python train.py --model="audio captioner" --dataset="short pieces for a synthesised band: melody, chords, bass and drums" --train_examples=26041 --gain_aug_db=10 --input="waveform_16khz" --tokenizer="word" --vocab_size=182 --encoder_arch="transformer" --encoder_norm="layernorm" --encoder_norm_position="pre" --encoder_activation="gelu" --encoder_head_dim=64 --encoder_fused_qkv=true --encoder_bias="all" --encoder_qk_norm=false --encoder_parallel_block=false --encoder_moe="top_k" --encoder_num_experts=4 --encoder_moe_every=1 --encoder_expert_mlp_ratio=1 --encoder_experts_per_token=1 --encoder_shared_expert=false --encoder_wave_strides=[5, 4, 4, 2] --encoder_subsampling=4 --encoder_layers=6 --encoder_width=384 --encoder_positions="rope" --fusion="cross_attention" --label_smoothing=0.05 --decoder_width=320 --decoder_layers=8 --decoder_norm="rmsnorm" --decoder_norm_position="pre" --decoder_activation="relu" --decoder_mlp_ratio=2 --decoder_head_dim=48 --decoder_fused_qkv=true --decoder_bias="none" --decoder_qk_norm=false --decoder_layer_scale_init=0.1 --decoder_parallel_block=false --decoder_inner_norm=false --decoder_drop_path=0.15 --decoder_positions="rope" --decoder_cross_attention_every=1 --decoder_tie_embeddings=false --residual_init="zero_last" --optimizer="adamw" --lr=0.001 --beta1=0.9 --beta2=0.95 --eps=1e-10 --steps=11300 --batch_size=128 --epochs=55.5 --lr_schedule="linear" --final_lr_fraction=0 --warmup_steps=560 --weight_decay=0.3
Rows from block 3 of the text decoder of a small audio captioner, named by matrix and row number. Rows with one number belong to one neuron. Each number is 128 + 32 x the weight over its row's rms, rounded and kept within 0 to 255. All counts start at 0. Numbers have three digits each.
After each neuron's rows are labels from the 100 texts, of 14976, where the neuron reaches its highest value: "tokens" is the input token at the peak. Only what is clearly more common there than usual is listed. The data: short pieces for a synthesised band: melody, chords, bass and drums.
# fc1: MLP up (decoder.blocks.3.mlp.fc1.weight, 640x320), inputs 160-239
# fc2: MLP down (decoder.blocks.3.mlp.fc2.weight, 320x640, transposed), outputs 160-239

fc1.311:120114135165127148112153153122124141047083070127128140094081137129091165123131132111129122169156102156133140140150115160165119140156063141139151078090135128151121044115135125124162115186155123143116113124094138182104174122100111152168084163
fc2.311:069077125122137132099156134107135095057112101154116068125128145105082110152116081091102124154132122110131099168182135094106152145186102129084142158103135115135142069098064121124098147127092188126132179100113129149077123125152072132126120136
tokens: "saw"

fc1.321:042131079130105165140120089126119167119106161097079125086120147055149087111115151135131090133120115094194114112127169048133210136141149154125145112167075093099154153115103102125079153155158110135110122174079107120091119149135112239118134117
fc2.321:113124108140159158145102152108118119167099084133139128116166092085093126165117139106108122118101160165116132123164131104146172155168167111144186130132163116089156073147109127079091111185128072117125074146127119124091075148106151129121107115
tokens: "bass"; "drums"

fc1.113:102123132146124161111133229194149121095128161102122120110115132122123142125117129135100089149122085181135145160111077128183137189144149082092172089057095098132103156134132164136174139174148142192126082149114073158133118147149169094119140138
fc2.113:078080112081124074063124140160123133154125171141122137059147173121147120087135112158149153146109117184175102113189129036062165127152115145190122166147148167200137118103107132173147164147134149134102132170158152103146146142160105093119155179
tokens: "#"

fc1.141:106125121158105172162125112112110179104157086095154103110126158136076097119078087132154138158140115098077106142105125126126129137083113098136077160169153084117137101099146151147115125121146156156129102129081169176150141133053126064119130135
fc2.141:186163161166127116087151197157131125135160128139103134103141140111084063092210117049130175138116172160048075113117114097095153216154123115127146164135160140102132147076079092196165165121178102213185139147099090135128130173115110095113047088
tokens: "like"; "lead"

fc1.47:090091132115162151132189117080101131121174157100160118155189142093148079138127106226116112125088169130134130178099112131215129147121109092109164158153093125087122084080151076170161102120155095194137135159139073178122158157111120131117133113
fc2.47:151077119159122113112165092082124088166121151085120112121152158114095084142097072187123152082115101153121175153084129094130129179163140141145142157149132169134134104094112100169174136140106100212121125164155092132080135156092138159099146069
tokens: "bass"

fc1.259:130126114202149165147163123083164115085163100127124128107149082077146087152153177157112178118139158102100130147125150137121140123155116130147173116160115110117152089078156125152129122151116069144148105155094157162162205151064135090165135115
fc2.259:138108162178106137111160167091183086087162108100119153096126143112127119100151153122138158119153107144089128177099116168125157092106137126101159115172094137130115131058179117109081105059213184090079076104136182147133132073084114108146109085
tokens: ","

fc1.143:133163096146052131089145152099201153097137150100111122133078152070074065096091097149154104082111138128075135122165092100130142116142117117134049092169142161106206125089132139209124147184121157144180132126164109108112081145081159110079169100
fc2.143:091155185182093148080143118126148082117113108091160123146110105142067088146103117139063086086077154097107171122110088152139177132109181103105086134179121168149157132128146157149179133175121141145170134118161148125139125119147152117144165092
tokens: "#"

fc1.504:112176211119125106106114117128120072111167137128143120131117152173103122118170035129199215161107110147071095117075076118124174225143142101101140111088206144127123116097149100138166102109146139160133171179105118172126162135151139087132095112
fc2.504:171146126122152101107120145143109110071171097155184134066137139141135096094125080091140187122148146144053084125086112131049133180140105126147140181132164112136132128085139126167176144142127120147138171158160119130127163206145108125132084032
tokens: "like"

fc1.163:181094129158141135115134099117128156103169176045147115106098134141083131161199149095106130170152127122117118165105121137140138109071190175074127136115135111141164105090157114156096119112101132151140104100135121151104122097137133132127120131
fc2.163:145068127114135137140146088157129174082132167078137096115102160183067151137153102065097143133153119161120109139101115118153114112114186184080113129122146083126170106089137116144069114128075134121143119100112133141112099130163085129117100109
tokens: "reverberant"

fc1.571:094144156156175198130138144138074161135148059054149166185160100112053094130094131155085129137139143141150101124132087132167097167091139078083129107092118112061094151099150158159132120166156089145177143115113152184112125099115196156137122131
fc2.571:120146143214140002163093071143145108168177027087125184115166082071106111125087132121187150136098160104125103093101144148120116164115132118127111163136201098128119177143145118110170188150125142086108059073146167126126130186067122111086135123
tokens: "#"; "b"

fc1.58:126128085154150145113099112122105113122129081091130083119119129095105128157109083115128107241111134146126157150090101099152098113158069161128111088114128141128108112096151080119141146142132119118158175170065045107187142144138167068125147183
fc2.58:085161133088128099146090155101175118114146181099108094126105142089098108194141060135149125025115140060100113078138071128140142134200224091181109108115173155073148132124143163121128127021100138159134145078146184090105145087119153090144153136
tokens: "at"

fc1.354:128151115055085107129129148089156105075116144095165128230154150132174120141141175116137076069151089089080086154149134095143113167114132146114123114116144100149149112115193143140133092227120153139145163143102151148187095125057107123189138105
fc2.354:169121143122151155143198141133134175183074178089099100166100145094125161136133159118134084102113148123104174075137162112188094118173148162103129111142107133107145119088124194130139083144121119181081071119127116125103093163122074110102100169
tokens: "pad"; "like"

fc1.206:074096111133158133144152096123146092162112071070087125113131144114110108128143110094168135152118119151165098113118169121170156148131151171155094205194107165146142143108165148136122144113131077119154149166177147125107157086116115109075161194
fc2.206:132134149084147185184148026135090120161087100119125090150133132105178132162173170101107094175164110089193137168127174083141094084121144156156180112141066164126091129140178128113146111125129117135142149179136123108130132109146125134199186143
tokens: "b"; "#"

fc1.516:134103124184069125157107146126072162150149097084154085142145086103153062109141093106172130099110159089101131108139148153149151114107097137132051200189111093092168114093182126091136142096150107153161128125113190145110167125118123118090098132
fc2.516:141090154133145142126120070163092137145115082164144117120156142149132063146149137088107117179141128089155047158144129102114100105146144126177142128119102139121108130146149139097116106121123112100139169154158169150114160168138075113209161107
tokens: "b"; "#"

fc1.551:153178105120123125139154090132200098071120133094121197187155087146160158138165184168162091128114152142137187091118139118107115095124123111184191095131122136129106137100211154130120125177149159153145139081141173143144156098159168103143125106
fc2.551:150200131124117100138160109093180097109116122135125143138119155064128149133154115149133191142187118134131164115118144111150163117123159112143146127129146072113126157172146121110156149171161143142102149110122163133142163127167161153167092103
tokens: "harpsichord"; ":"

fc1.249:096135112103086141156157194060124134103127170088101109134149113095127140105159109126183166119106126125124128147181145101157173122136106065140106171171090143129212060086141112115171157166135156228168077120189136129112138098110119111126167121
fc2.249:105104138135110079138103132094147120118180070132119091086133111159159103087145116101097125139136201113138034126125128154065164134059052138056109143150135149151094077181135102156173169104119105110164109127165143137112081164096096100127127128
tokens: "harpsichord"

fc1.134:102128139132159166162132192136046104132156081028114169172168083084071100111083123149088098119160131178177109148102100156195102181079187156124121090080138110098109182096171161179142129126193118123186155132109141165134148091112183143121117145
fc2.134:134111167186149045153111103124100088142152049105112187141149070078095119143112146124157155142103139128127122134111137149137108175122152147117134164140162141149137182106144143134124174146103147117112066087119167144102135157086107109115151115
tokens: "#"; "b"; "e"

fc1.238:133098082171122113149180128133124156101140079078123134155157150118120089123144080117204132109086162148124110121099131115183156128128118159139110184196082132125122151083143135155085172112170095114165140165147165142123150103121123104077179162
fc2.238:118084153077101168137147057110126124155104114139122085088128134112170095129155154102111124182143098162194094196089183134145100081134122191190142115125100173147121072164162143109150117159127127125143179190168114078100147091172138156159144119
tokens: "b"

fc1.426:108129147113125118225133170123167097105150103103099163127148097082152035156104120185116139153149147162111156113114121155153167129150137121111139165183147135185108116067122078114072122143124146125093184104175176140137098104125115124145139086
fc2.426:188201147157113129104139141085168107122149138178125121078172142077109135091102114093137140145111079150071068121136106096112095180152156089123172114136193142119122107192103118084139126148108169101117144102161164141135125141138156120144160082
tokens: ","; "room"

fc1.393:162132156183154197143153197107107156123126114183145118145153078086140168087132130122161142119127139152091154091180103101141158119152167118126139182136147150124131145109145117182201128165151053156108115144055130163107117132172153099054095141
fc2.393:076134080116165111122091150118155109141116097125122069137146110180158143129101097167136114130153111142176124097104123134121205106150149080097176084094095122136068071135191120133080096048151126112122114120109131099148165134131111116176100146
tokens: "at"

fc1.223:073134120077065129134173164125129180108116127098091145148176103128172140127138144113112162109155159114148111116080077169144123162151114118132151119121176128129096122099128115163129099131202154168135096127158144186182096146069114179093142171
fc2.223:180159136087079143096126120128093128058187153135151126124135168123125136089129124121146138085195189131069090130107098120146076095128136064179104119115043140184190132122108135107114119105114143159170128126190093169125111079091142133097206182
tokens: "at"

fc1.253:097143133194129136143145116127114087043104093136169130091070120111073104155213145116127143140138081146078136148147114118145145127141104133109166114097090128131168128117185136084092133166112132121155131090087148147092178166148144156175067174
fc2.253:065118130126171176139150134079114117107127121102108085100068153079103116168140084078123164171145090102155101172176130103133107164161107155122147147123123143152162082085074151103060144115136149117145152126121146148058119147139082094130151130
tokens: "saw"

fc1.194:135142091195093131112135206140068141096119132134089071094114148064109154136113096114188160126098107115073142088093176120151134144093114123156107157145130139156126125096118134098143134111134145160102122137079155124142164161141130134115061147
fc2.194:163119135182124120149171192163175141114160107115116051095120121110066094169113151115109145161153180130046058102112117134118158159139122094097112146105217111120118078095097086111096142134123111135164111169154173111106107194103093124136083063
tokens: "like"

fc1.580:107140138144158180135168112121122145041108154085099119144169129048111174165097161170125130162088101112113090178058139142177114111132120090144153122085150134113168110079111148209133147108163167151171135173147115141140143124113113147126090163
fc2.580:085126141128119108170120122158172163110143155146106117136126129183104065121166071127113160128144135094135149104093129134118137125162069055034138091116124081124148074131073112157114135144176123147173116086109125161110107119197049165079111082
tokens: "reverberant"

fc1.329:153146131159141172130158090160165184080129085091101093199131109157163129134120125147103146118125202082106135115133133070118130169086118137125092082124192079148146149103146145174139102139142166113182128111075121112149084116071104105130101170
fc2.329:114101119130167124137145134134122123136080139157168109151179106159104121139153163191109134133146104119147067130136158111129086135148183191093163151150106177097112111099128125137124096191115067092144143140092112125128142104103103115094076135
tokens: "at"

fc1.337:180183118116077186142187113164064126114106135102129125155113144166083156127098115139135091138098068098125110178155096156166117168158124079082106128100086123124139143108165116119130132104159177171168092112154104094125102121134176194113072153
fc2.337:116117110192088196121142126103199072101144131083117140119140059157149149187106078084100108186180116218166173157136088173118068149186067092172187181142138149076105102132078142162078137104146117096133125122157226177158130101177124134145066088
tokens: "drums"; "noise"; "room"; "rumble"

fc1.607:158118134160099141161136113109100170163099140102101147159159095099139208173145158080159126128098153115119181105083060111186136135099117160175136130100090187095144096080114082117103118074149099143222107150067157159119132123168154105171144156
fc2.607:051158167190133162158111111180171102145165058056123102154113028169119086200093134132144168187148122191150108116101148120155134167120136128106125162134175142130115106184111177147132175126168146060140119129149145155153129114099199140125108037
tokens: "b"; "melody"

fc1.294:086172118094117123168106127172128191124085142133090148149155109095083140170124120113156096102155154110212130120117117082161148121149146172119063103100151122121137153063103141120129112091121065185111116140126104149143156109107158183155120190
fc2.294:137218108171112232150165132098162123122111136119105103141101129116116108172149169096113112082138103184108103124113149101168194121174108188144142106149188143143112059118137189141162104128102173148133094170116159142155101099110189065121113126
tokens: "bass"; "section"; "melody"; "drums"

fc1.411:138128121106157226142117158126119200125123173118096089196127077085179092194116139159094134068174160077110175129172102079156094154091126120136178150164164063129095132069126120139062110087157124140146132096072112170080141103101118094127132120
fc2.411:195158099141085118100133127112102103127112163115124158154114143168116121171075099153115170105136165157162177096161117089130168168155186119153129166160096150159119240127132145094094111068099064155070114133098145125172127109158110121121136121
tokens: ","; ":"

fc1.243:153106093180086112146157163133200177068151113082098120091100098142129095111103098129151108119106160146122140162170090109167141109096090110149128100142099134181149091109127130165090181142098152170135178112107147123075112127113127154087160140
fc2.243:101078114134090117101145121072164115057150088121123120120141085101114098174108103096100093109130132086180082172144130113158202110127098130089097128130064117127126072126105115139152177147087180176148186103136156151090096119122073127142139125
tokens: "saw"

fc1.470:144155156158098155149115145109098135141174100081181100133165063076073064160094111125072135094144141128140149139163128137190109123087098056125125132063134113058099149095134139127115078164145119158149140110119124144114131108109191177130110134
fc2.470:114151162172187031137074116140125092195132037062144181143205118069092102174110141132172144161099138137095043063106114127134130166109163120091130143122162141109153175106149128099144116124097137082173124097138196135073144171071101089138125103
tokens: "#"

fc1.79:128158138127169175132141171093132149096161128101073121168077103165143039153141120128119111123111119145112091082090176113131171091158103140107144158115152132152111125102145124141184131105139178147131135098130161133095087143079153139098043132
fc2.79:092070125147133075097114169105166119174147140185101174096123192082146144114135086039127081082098125165104119113132166100106107166083113117186159131135100115075185088168082111097175102183137195116117093160137096099080120174113109132087150131
tokens: ","; "at"

fc1.494:156110119188102123127153134124103179098120137052108139082112162114156102154157140104155148140141094117132149137074144133192098134115174181118124161164139095136167114105169058186066132128170158118158101076115115140100110079120135147111120128
fc2.494:136075099136146089184174111111130136115121142083118196137143206188127137132143110094162145136137104153085172130101139103165112180114201197111145143127155073158128124111121092173058135092129123136176180100122114087007121085080164173108076125
tokens: "reverberant"

fc1.628:151122120203114121129161114163150128073163162047120144090127123158064116167160122107132122155129117089146120160126108098169184131134132161084155103096110083137154074092179067144094147131114124173139121085120095150115127109183119152143149163
fc2.628:159071108145131145144135083128167178049137199080126084065080169155052124123123079062106140119136126137133074152097124118168180090118155167081104142132117084153167072093151088169082119108075151165128122086105177151095072111173052117098121091
tokens: "reverberant"

fc1.367:139119112105073131105195139099140170115124107122107152107144114169106115080146122130093137157069136124112099158178149140145182133151084099153053107109135089167153141104130082152100157161144136164118150143088181140082071103151104144082184159
fc2.367:126125105085143115109162131028157112093145084207095119123164100086067166093126099108066095126102151115128106177133088152102148070173060113142081135101110099157127071134064046121122132162127150165138144104124122165094084139204047138149136107
tokens: "in"

fc1.449:167140134177101153150123132161081136113124143099135094150072052062096092206122128132049125128133188085106201125184127081135112130106178189115082138149151188091173175097134112112151163138100089129208103131045117098121107133117151115099069140
fc2.449:084113124170077118167167120157102152071194141155140128178154141160111113164116118145092132124125156138143044092165138139143136155190165032107172124139136092119134098125169142128206135085153145139169200121152060123126138085108138105134139106
tokens: ","; "at"

fc1.331:091136133123164156144139170150066143130114099123104087112133095079087151089158105085112169136100086132079155153138090141123086155104119134164135143125180106150116118098146123132143137135131127132145124146154151121089133095169143075093165143
fc2.331:125144102160141071119137146092140128137115145096141161144156109161163124086172052185105156148094160041158144101136100122121123146163149052153114136153096099145174175084120103129147108140174075148111135120131075124124148126138138109149157091
tokens: "in"

fc1.572:192155202179151119129168133160119115129150096108141146140155100128124111152176096104080122123093185139129128159071121144140120159130134128156173156027157069124149167088155155132125162146105124191136122102078094131142104160109185144135074127
fc2.572:129138125107140115113167116131189099141132120107149074077099191111064113131125130148126191129162062158162105140125103114129147153141196124150136167124193110148142162108123149084042089120127188140149127067146132158134151148104100161121094080
tokens: ","

fc1.465:174161142118115121112190168142145141073124095116144100120094093142133122160148113099088156108145153103129165144142056136188135164135143120167160130063126167153155166116103141113129161149104113170129160143107128157086156154093132178145110142
fc2.465:132130117137126125094162168083169136016132082150111118087144162055056088139118101091138180173135112105136064200147102078118165153180090067152109137109109116138176087096065127106101141151108148165137185100132136137111137126107061136137103102
tokens: "saw"; ","

fc1.72:129135128169087139210200120120147108096127110104145161141097121138162102041144205159168155138140159206116145173149164105175139144102082143148119099131118116087124096094134111223125109136154154154163080112141077126139090102058179084046184136
fc2.72:107110121133108161096103065093142149131147146161116135132161065147143083223082115131126129124114135172139116172117179145158092086170104166181147122120180100060109098191066152087112138114137182106146118158095146103158111166200095079113092115
tokens: "drums"; "room"; "noise"; "muffled"

fc1.85:098202179113165137151129129153126132127112062109107066155134121127127067103101150134147113132138131159149136057102115107122118140128174123170086124177125230164122057102148169130128123079198201177125104084164094155109122062121142099087165148
fc2.85:132159114139137107094124079067155137150055146090149140138124124130111162152120147044154162136206112136194142178113174150177112083153193171181132105127148138123160093150172207131122074172140166162097101173106118074195094130111143110130122103
tokens: "pad"; "like"

fc1.502:120142126149160133136164133097100107132159064083124183180153112121092112092116167150075099121112133124180100095098059170170131152092097086140115091075131125059118115107171149136165130119192114134181119098109122171130140111147217102167131148
fc2.502:111159144240109029176101099164114115141180049102113153135128062112094126137101134133152157121099153094140144100064119147129119152119130097088112154137159084117108181141130114098149189137117138080134064082131142152109127134073114094098164132
tokens: "b"; "e"

fc1.50:235140113104116136125116105088160121125135102095087160130094130065110140109149105136100085086105172087089144119118133045110087128140124140160076063079135119129159168106115103171132116130119109139192127021124108086142145126146161105149107149
fc2.50:154138135092142118156082069123161121162137169179107088145100110100123145124084174129127082059124093090084101146098164123091075120146148175111101083119114149153096124121099112137103098131061131116115124109165146083128097134168120129132133161
tokens: "at"

fc1.401:166137144157034153177189114063145096123102117097145170134180102163132127112177205128085134123129132141117182131121152155163114110161123108167168102102111140152163138088101088122129138115158105172156101131162179116171078165110145153131135143
fc2.401:114124134129109102148140116117124093134121136071165188142179124133142178120102094117124133141129117150106120058190116140114161118129167086126150140137170135147120171115148128103120122118125137225147127111199101107123145139075134151101093094
tokens: "like"; ":"

fc1.609:095150088133104187182154108106142122093146113087127106139079118136087144150112114173097117137148077129136120194147165100149150169112144075127108181123100136094071130114153127089066146102143091129229133127130129150106169110146127118110216121
fc2.609:135156131193101188129182158090206123158126112144087148092142067133154130193099101072139176143152101206151125156121099160130129118175139152187106161139179162115124053156076087106115082113142142039135141124164197121147117117169210089124136077
tokens: "bass"; "chords"; "melody"

fc1.166:112138134155098113178126205075173072134096106088151182125155140111095137096124197126139132124162084104081164124095143147117134107137157114169153099187087147106227114103098122106159121176124089154150107164145161146117127075090106131159206104
fc2.166:102162140158080122165132093127098163124143125138141140098153137087077162158128119191109116186102092135100105103144133083142115168145127064120090170121149083141124143111107106091159119196081165154127148130112100151127104123129188145123146164
tokens: ","; ":"

fc1.123:099114102124095170125201128078137158138114124101054137131116138178121143055166124110176069111106176176164129069109136146136142109112149199104085146158124191112140131109127118140162134113220104126162086137124186129167123113158133103100155191
fc2.123:090112133131161188093100128065116144148171083113108151101155108189123121113230129123130082155156175080126131111131133105098158140132104053144179108111111125137074163139156113116110128136150112146136095176144090145130122109129088130194164038
tokens: "in"; "at"

fc1.89:173113132154162161118070152143126162100172166051126101089118152101087112143177137120111140158136134142106114165109126112144115106111180180051147132140130112134128124092180130189114143096121135157185093077161135137120134138130098141104157144
fc2.89:154086117121156134119082091154137171093144140071132108099114157145102122105147085104119150113156121146102097160091143114120117090134164196041109119124149078152142127084157116177106158113100101162181106104129168130131106165162057146101119107
tokens: "reverberant"

fc1.211:111140166190184116144155169132107077069169118134175142065131148065124084082138106159125135127083108198100167128099118147125126176161154096134139109141088170095108112121140153109138103112095100133179147140109101141134142136125139105118163127
fc2.211:135148122102131084147120086138048105125109132184117081123081159157154145162136109095174071056119102097148132098148177117162121087118148139103114142101068135178092141114120129113114121102089109092054087093146145142107130087166104105148159141
tokens: "at"

fc1.284:083138152161134120191147097162106165109151090109122076075115100051104107153095132123126184119139107095172154114149154111195177103100126134115054097105118100071138173095128064117074172108167098152126070121089051158137128167097107178126116097
fc2.284:097195169192146178149128138128178117089157105153101181080129070102119111152083133082117188110178095175173120159111156124125172126163122133193095138137169108090143103167062123067116166132155114051123122157133183136186069094134153143126126070
tokens: "drums"; "bass"

fc1.167:150145103137104106103158113069167134120105057075143105190159111167187099104186169118130151095200166107108112127112162088159118139096152181109126092161127097074181130111213157122108091165135102113152123092155169109153143123107125084156132177
fc2.167:161100103169131149147212160102156150153083188129083156124146141065141166108208197080112085112153130159111135086093169123136146075142169117115189162112104130114154124060117076149144052171114123192104047121121160159174081084096115112140105090
tokens: "pad"; "tone"; "like"

fc1.462:084161144144151162164155133142112128112138072068142113159123129100109098132076156159112146114131183120154147133114126130153086127084119062170080086112153137106126172091173154208142109170163079134190109100120134145157159107059188168130107128
fc2.462:168133131196157062133115128142102075172168048139187155116180112079071073137092151120164134143077171135082074114067111126103115145123132111086117151125186098116146182130120117126136125115072103089162085092110184152083154211108051102148128117
tokens: "#"; "b"

fc1.403:074141125164070144148142071093151130083112126132147099173177088147114103110093180150110141119137108170132143125155160150145102089102158059095090145115137127186151134097151192183089092096137100142095150096219098135167139116135169105147114203
fc2.403:180154141114094198134152094125079156102125167106124099153112132189115047128105164143123100158120120134182162206143080086122128115153106084152161139099174177088081115075100108152093108101167217153126074095123076131114145115123136116092143151
tokens: "harpsichord"; ","

fc1.635:105114125122140106126146146204107139143077124096183181062181126113123142056090159134143126173152084154148102159103141136177100131149138155151134181181121111046141134109112106081172193158154109139142174147124122115097175153170150119124129130
fc2.635:184101107125124149146093103161157166152184104147104082115147085198178134154124128107119105129161184107117174133136187087068163207145168145074181132133137155135123152076133156127140112166100145078107104182061137088126101163124083114151138093
tokens: "at"

fc1.153:161140103161107184120150139183144170093108120110137144085157145122103162151126184127139111163098114168122158156084090136166109132149165131076161108100137127162130117082141153089105101141137150162174072190129119139147053085063117135144169193
fc2.153:130107121139100123147139137159067134108083100142148136155140093131086113162128149110120109156182105130117122137142102095102106143144130109102179167122122164138131153111094138119152127163093155152238122108190119125128158151085147146154121085
tokens: "reverberant"

fc1.227:066184118111171134145093125100116159104115073094151111120105123109154109106102125135216147105136171157182173090123124123147091145070161160137097135138082184140095149112163130169120104091178174178099096104111088150118124086110130074091149139
fc2.227:150162132101116100148077101066144105131081103126125088110167144180103169136127133106109130191197107137155117153120111132135135144116149072189106088109158136139109130160114148035120117131105167098082133184127151120161106145141100135158150135
tokens: "pad"; ","

fc1.19:137155195145130150082126119120110085105175077104145103140099105148097115118145116132164186144141110123071087111063081170152128156182167111109108123131213103133116107067109109157138147113165085167123140147096129123159155091102143101146075124
fc2.19:145141157135171095087123132180106126085191079181169159111088106168080116076124098095159137117138212091084137116084092151056138178080133124129125149141179119123114146078115127139156150120144092144171132096095084117111147192062116142111070072
tokens: "pad"

fc1.521:165146141110063126130139141118117190132108100124131070129128081130140079188155155119082130134127157074152181128185056077168134129097138141141095132097140174142160099089140085090088127157164141191113092112099078177127103078162141100116107125
fc2.521:079095102122110102149094134104108128144113136135148082151134147153098128083095155088140121108143075195150091136133155088154104099122180080136117118120093089143129091137143170171095111060138124131093115148106147105119164131080114152158141098
tokens: "pad"

fc1.180:140124099129153145147184119107094153157086091107113130122063094082120130122093182159095097130156144124149169120142199127142079134092175126159101132114095134160111084122206176166149072175097152135142074111102106134103101126090144130088101169
fc2.180:135096108134118149137139091119130109149054125022124121208143099110167111175103152129117074152115093116159152146199125113159055129156165169166140128135108125118171125139155156152116131138110121147092098129111138065129061103097111122147137189
tokens: "like"

fc1.320:095143107177120118133161165086146068098125093126186138123198119099084161084150181111112140119168111175057193123081118169129141116147132133133170134131171128150169077099137131162142076164138133138156090153148145137134130109122173122158131153
fc2.320:087171119133121099060134078075098124129135109159172132151164123132114159164135098121069127175129089080134097138185147146157103113163174064117112140129134089185156125152124127074142130185124164161086113145151054124135094165136125092127140157
tokens: "in"

fc1.188:106135202130110162145155112098162090119104172092135199121150077111198111097142100114163205110116108158092119096165136132129117124100141096120185187073139091117136152075144130118091093138212081183104097130112155183111128117102135094121109123
fc2.188:129112147100097062156089134161093127114140116100168124131116193087130120068102187147119126100073070039089109156134155093108137077073132127104105092114121095167171171108135174137215180149109101144131112184184101106158122139095000177158164143
tokens: "like"; ","

fc1.555:103132158180121126130093135131092070080112186124123113144099164141069124153115000090155234169130132104076120148090114093117185178110120095130106174099195110080163140093114132146140096059153148166122146103124140166141165135126103049168081110
fc2.555:149162139163129126099157125179127156110216132128167100078063150151072056104174114099170170148093157141068046147092120136062150160127118142120126189129166087128118114115104094178158171136146108164185135176155126126092140203100127117100072056
tokens: "like"

fc1.109:085150078111125197176158114076162176063132131065139132124149108145082117087083225110109171103110101148132189175096112139120102069134161149118185140163106105101125116090155137186082132129125126130120119144179163155147082101097137148118162146
fc2.109:158166150117103134132119128168060177131133121160128143112111110161102102152151115153103146116096156100091076116196121160077102115105063082116132150113197067127105176150130138112188190115137108207124138119130105160103149181140107117116145150
tokens: "harpsichord"; "vibraphone"